{"train_examples": 195000, "horizontal_flip": true, "hidden_act": "relu", "parallel_block": false, "inner_norm": false, "num_experts": 8, "expert_mlp_ratio": 1, "patch_size": [4, 4], "loss": "cross_entropy", "orthogonalizer": "polar_express", "cautious_weight_decay": true, "max_steps": 6200, "lr_schedule": "cosine"}
Rows from block 9 of a small image classifier, named by matrix and row number. Rows with one number within an expert belong to one neuron, the router's apart. Each number is 500 + 50 x the weight over its row's rms, rounded and kept within 0 to 999. All counts start at 0. Numbers have three digits each.
Before each expert's rows are labels from the 100 images, of 14976, where the router gives the expert most weight on average: "lies over" is the class under the peak. Only what is clearly more common there than usual is listed. The data: rendered made-up planets. In brackets: how many of the 100, against the usual share in percent.
# router: router (model.blocks.9.mlp.router.weight, 8x160, trained with AdamW), inputs 120-159
# up: expert up (model.blocks.9.mlp.up, 8x160x160), inputs 120-159
# down: expert down (model.blocks.9.mlp.down, 8x160x160, transposed), outputs 120-159

# expert 0
lies over: planet (80 vs 23.7)
router.0:552522459455495492573524546478534455496478433532534511390503476459445531546471520543357501556612577446424528474440512542
up.7:525470429439488521506456506443542494555500476522476485462565475539524486584429477571520528495497474590441517497535501463
down.7:525511526545483489549443443432464439536465565554438440496431577443527527475508481617548477561603528423492478501471490500
up.8:625465464603443469454434526502561457487435476495550430464447553460502572496465424432584528526551491464479449512531566530
down.8:385517491392501416572499544448550449497504443561512466524480528518480413553574518525444497509591531534609500549491465459
up.9:548456365405477540529451539471463442479467509624531517384534490464562528457448474505528539470535459561548464575569486513
down.9:473545568545529550489484524510555428548516517413489625490483490534385527505564402460319462489497606476496445445442500564
up.10:439544320442482523541444489437431565495523475540526462526451525477457548452513634517456480518482483416519446483494469476
down.10:592546564516503469475584523518587482475451532518498524459437457470541525487553573466437479532436524446490565562478518540
up.11:442448539558542502501523571533526467391509337482470482533512466481441454477505524583484475533540534437532455500478469469
down.11:493553436501476511567556435541476507567434572528576500412548506526426515505444451350513511468504440601419505479550536525
up.12:580553436499550527523478512490522497545394436505532558508528458491462547416490595493458531443495532476479445463572421541
down.12:538503658536534499500533547519457485424486455515492425441512487520489505535471496448423465507506436546467458493435526504
up.13:527526533604577555570525563480578570549490487531427433435476579476456460416529485528575496498597480445476493548480556462
down.13:500433461467476488432512545577521414543507469568495593507546543528461544503560499467427472498531565458469478468462410531
up.14:450556448508434451554491452528563459592457509614507537507482553444531509455504512511553486554461633587528524539432499470
down.14:513440455478475468489527468539451517489493486389504370449482439451423527515598503511444494516519465462473482510528514526
up.15:474521479466487428477547513592448580508491410405554559577450591515426474487482450533460564533438507566499590483491538494
down.15:464484551549565464432488560376568536470587461518493447435578500492519424514494583419545439373410478456460480468513464506
up.16:384377512496557575536567473480511492469470503507512516524436484534447419531489475406516521501553474488520517591456437539
down.16:535487474537493546474476540517456527574570480418509524522559545499424431457442537516419581482505540434531543515542526444
up.17:507424548545603518556440483540536545439481502540561500508558421520501549413470480510497600541554516455415462549502520390
down.17:416574524500510467457529432481465536457522478441475428415456524514551503509522503493498460548446497448513562462455454587
up.18:529548657541474474440488471440523398554530449462513488460468449493460412438540536561484478437574507512429540501467576574
down.18:528471436518507470541526504619543489508551506515520423520462563455514507601459398516591456419535561469530489536512475481

# expert 2
lies over: planet (74 vs 23.7)
router.2:431492383561422504504546533473570409514544506418539503562499547429515443545550488463473555460499523521463523562517527412
up.7:423412449544494474480532510626526462499561561412467557486504576503554516462508448490552461457493509628455471493548529483
down.7:697547458624446562537444480484509451441433419491490502492452549499489486523429498486524514558361547452515520499545457433
up.8:525508501449552556457394491612449529431514517481552475488488530495463476530474540531381479468558527587440487520437534495
down.8:489514547522485482334492470476566452552459461504504520479522489380481549536497498502517442479393411521516473567416515609
up.9:463576471476514483559565509429454531540375587520626530406506507460514474517500458462318572524463533544543553448476480412
down.9:473524450465523507469456464528484403562538479416389466507499501498414558575458476530540454484494427419465501550482488496
up.10:517458500600540509493541518517497614426521585484485487526475516561589569538451457470409478518562469345532539500500542446
down.10:551561486437511507529468487520517466496450488482557436460519474523452550468400541561601486544491495552509527478607482410
up.11:464451521403448550451392547490545470521482449504503476489468480504499436605452504535574485548380550486536461486454639463
down.11:617494471602528507481526430577468551471548473508487526523498519529585533452511515499512394525509398512475438534507433552
up.12:615490476512512412551515589498565522571561500492430470362431461485521459487502539522506547521549508476544482503506525559
down.12:462515462484480619565515515434439506547441509550514509620630536489445482541603498511415502489487471502438517565443505449
up.13:547468397470575532497527574449489524502523427570485593488511481513535444558595563470558531554494575456565465524492439508
down.13:597482471541476520460543453476488439473531536557474509517555521497569498514494410542524546418548531421479509469499475592
up.14:519495581464480501528441565517501499440512432469466537412505616456600450484452529498547474443468466487636503439518361541
down.14:472426460555420486511480515472533504486463568513466499625496477554505509506460464465494547450575437541480548578535535376
up.15:609524463423458478536535581466569460592427462536583548497457474418422525552572500458477503467481581420478495562502441461
down.15:424456526477516511442515517454512510528469502523513428541564481515402465542476470502437532496545430537485515447495498505
up.16:461526526549525557511436445382495523540605503537587473538483490521473530549530544526462491511570491505542530467543529521
down.16:580398491470454475465564594583539502527533504487393488472460533497531528497555507368589491528431433578375451500558513438
up.17:484537609594449494481498605575498538513541544484402569479457518462460610463522488465502492473500479565478452482505421534
down.17:396455559512359518441476451435530490516522522447503565549511577425500423507462566606537487433469416528511493545595550422
up.18:502454496546466463518439521474528537574589368472542474486488525484499447438501567608425460467476511470507441551494458506
down.18:468489514497460539481595475477492406502467525516488609500538414518498464491572343466533559570530521525402480431539492445

# expert 5
lies over: planet (64 vs 23.7)
router.5:412551483511435575444420540500461545415553454424539568540591406525504475539496560514460615499496446557493545504494507465
up.7:602481497516579496496401429540498502446544511648506458482488433455532542515560517470532452567533572535523473505320388501
down.7:489398484437594459558533466562464609460490442481511504539495511511454466480459575435495567487514571456539546521582473495
up.8:467566479488520455538555525537528554539458458475447412550505468532515467536588496468420490456487496478415548451459568454
down.8:485451499525505467590419528530505464458437625536491580437560527470526622492519491433562400473550442591490561607494450534
up.9:508500510467563569581462445490471461548488502479564578553504506505424515589490469588501474526499483567529540418554383595
down.9:519467541462516447471604507563433527519474473464568508417459504551538522332607548448520540440418399547488442505509481483
up.10:496501526534558483487507541480411576475508436602531654521372467516625506539486515496510491551500479511446515493553363501
down.10:538519477438522553508520549499496430550455459484555447521490548562475486505485454480644559493566474496590466485481454492
up.11:486459475577468535470394521441409470542482460477531515468441480438514495593534476517455439443514419519512517469499520415
down.11:522442448501457385560615508462551442479467489460507486552482455508475492436508510464561623560549540451449362510542507601
up.12:480480447541354580427523523482520408514525546496421522508560592501692546449431500472501495418411485524506442406543563523
down.12:606531494552479636582444540410444482464505425521526456464515446476440481546583511532513441586528476531453592486500451441
up.13:360509600531559393494598513492483478560498570544442458671532478508493516524494557523469483540425516560454469501613515524
down.13:544548463529530591523460529438541499558522674531569507440486551455493483497535488491575506510520538475492523448585393476
up.14:466462469486484520528495513499487519520539391574419558466552365503444407470513508493577601442469487516546428374579474564
down.14:522496507565546497506510441478442525595625577487645449503516561558506537444498501426447450644492578434472502535501448526
up.15:507514581505402505454370606521459565557463514525458504496405475527529475472556488535512498554453523469514443498525519437
down.15:518474419523556467486584401445532416500544464519497522422534527585491482495507481461523469410511526564502506512562488483
up.16:459524524516442560517430528490611512535500438483421498484511455456403518428512516507605464567459542446474496442561562510
down.16:499566515484493449495543462575538562407443482434507543433510595538543486507439497512545421445494394586504486496447467428
up.17:433542441489508517408597489623494487478529502471545540510417408521478461536483475433507425582495573453497542547490594609
down.17:542459510440458523566524485386503462471490584478435445537565509470570455506628540557519494526452527488473422424563551440
up.18:444554463569588553453499523508468563601550483529545448600453456476551473572441447576490485546526428546435550558509498514
down.18:514412535511431508541536457465523454474516537464413571453521593493524568560468533450602545562575587424571468544632433558

# expert 4
lies over: ring (54 vs 3.2)
router.4:457517555518440552496492508546522495542564586440566546548475502583529502547450463530500524559491416490545489473592475453
up.15:549501477447497490560535474515660516568434554568568547468439510567415495521456450489359548536580455493449492485531487407
down.15:515438508532447435405459419423445485510483591506524506450464418519577501517568566492509521499475534555559512490488527433
up.16:515520486511444491508530518501469477478516480553471448561458524486536535605484514472424491482444462591552541453462514465
down.16:571456438512531350457534611523477486499538490505443480486522483559435432457569490493532501404527515554490548480498528548
up.17:485497544445444482462549516504442432475531479480463515564538434456521541477457417500532593505527529485501505543578468468
down.17:420499455521477533517544508462550479520517553483581416431417559481557464509556602458527481521480506476504499531492543540
up.18:585506523329549488603390439469512604533449647492620464544560602467492519516530537512533491489528487480538490439509482480
down.18:467575452566546473473568534513509512419521484563473542591412412518490445464489446571535465456464550587529551534444386504
up.19:538503479545503418502484561520405399492442494485465549419479502506458557550492433456536548485551542504424462475484538600
down.19:436517409452463516584613484481596566407504461548498426512565533437515460399507475541454410486457505537541373476505434457
up.20:420471479632432530536474498507459517563567570500593504554511526472547515415477557557400509558532497461532487549539428544
down.20:515515503483494484565554544504447529464441371478449486454469423558547592514517485546617522441462561440474496369586554515
up.21:624578446444470477485527474459524516490596464561482508593564503492587468579458454472341532498372405488453523564425481456
down.21:441433577464498534449468513547473524622482502424497458511516394482476505398490503483657571441465583518487491513523512525
up.22:531445471545602462478498587550492558453457495505517572537485477551572635471543523481520455478575531493446507528583518470
down.22:474509455513497509495467471439508539525596484511516433451574390515489473616445491477488506369470450423520482485470427497
up.23:579538595419616470547426472436479489478536515545433536557541463576470525570550483484525459508595489458495556423525490530
down.23:450469538495461422506551461515530486507527500542467464538476518521546532434409422497454444501433485453537522450466547453
up.24:468568468515491540554534519406512430498413498519480521456473464505370486534520471469491500477535408448463522460497586445
down.24:483432505552521474533428489482545603544516573498459444414515467509523557518496482579498469515557530537456446479412417413
up.25:601517538506542493430528532501491443508495541530538441492523608607536530414500558499416436445475508544528491472473574503
down.25:500490498511576537518495473403402435472458477493409505508463408448481407525587458531549454497529473463507453567507519562
up.26:522444536469600500440419551379589423498548490484484451520500474549509545456674520473574558472485513483484450502493479525
down.26:475491468523358523571515506547456596447467551410478525451554530448449511582431435513411509504495578422481476546525492559

# expert 1
lies over: planet (99 vs 23.7)
router.1:529457427494563520518502442447504615515487501590475496532595431567599500435573496482474504455561522466535487564497439481
up.7:546477530488425505452424457429471534627482459554473456522491494464468421591525515518459640515589513443459541413437445435
down.7:543520538445510435506512475637525478450525526532460453437479441543448578535549467512479480475577454623456531520544570571
up.8:537434528454459483512487475639544494534430456546494530427443591582512461446475478543504509458590510536456570476525444551
down.8:554513508474557490472496447506452513530578505483500432484497429561486528453382477506570427521506471538664511550546442441
up.9:385467501502520482494512486467452497580578456405480447551564502476634459506591507533381568529493537444544450563559461414
down.9:551510554349478522558475496558568480431509536550469439485444503521511531451463524512514522522520482512558545488472462543
up.10:465501428456460501454516512527495331512567497520442472520536518499579558479492532439482527577460444478568520489376511442
down.10:541531453483529562553487452500497497487575455432505389559489568480491519486542594495548497507530576513519504481504469651
up.11:587525598529541534467520535505494535574512548420561496539496486510433559515415471466529554477566534493484527506510526421
down.11:435450491484548531464477513516532450502464425453549548449519569494508509581539511533497534492420473508464527490453561519
up.12:511541552484534522496434455514529435614472508505469501623450496494473504463519448516478457441534536562538523517606516512
down.12:489423484504447396577450542543372562417479471512545505396618473530543439564537563488530485459518471545424447430442555578
up.13:545560428451421534443544452448507566513498429488492468493467469491532512462557460428374560406502492507475571521485451486
down.13:490516432445588474470549650499446393529489527475555573534507431525456501593432532555452496559556494553523474524440507507
up.14:464542459391534574534502528429443437510508491479463498568445479401523545627536461494375568508589449461454441422396435589
down.14:462478565488462467518531494549576516440491454534603512477497443571496450437480483473529522589404511506520554504535540408
up.15:520444543513551555507496483524461533507506483424566557552506529546469521478487473544574502479505466458419434629500454536
down.15:460431523523454518504489640500463511522416473529531467487572443520422473477493483489434440517478553529503464420380490422
up.16:435529510579525475405456461516415556546434538466465503520453540470494629499515468561413542527578500540565445496565523494
down.16:540438538502489536548482588549562482497437522554513500500580597459380553492537537511593457420472536480516430466546522544
up.17:476485470478607474491566511490539448500456437495514518522344557537461456545447561502491542525535537485481453505589595486
down.17:546489501487440488489516474511436545549454469568507525485426534547460433471465396448580529495394445456399564503422454517
up.18:545515483459514501503508588528513510385503481471500617513613552434486448518440498512570447501507400469347574495517521435
down.18:435517559441553509502532400593442470611515454550471574452572521525525596463570392405495551532491490498540553509460587478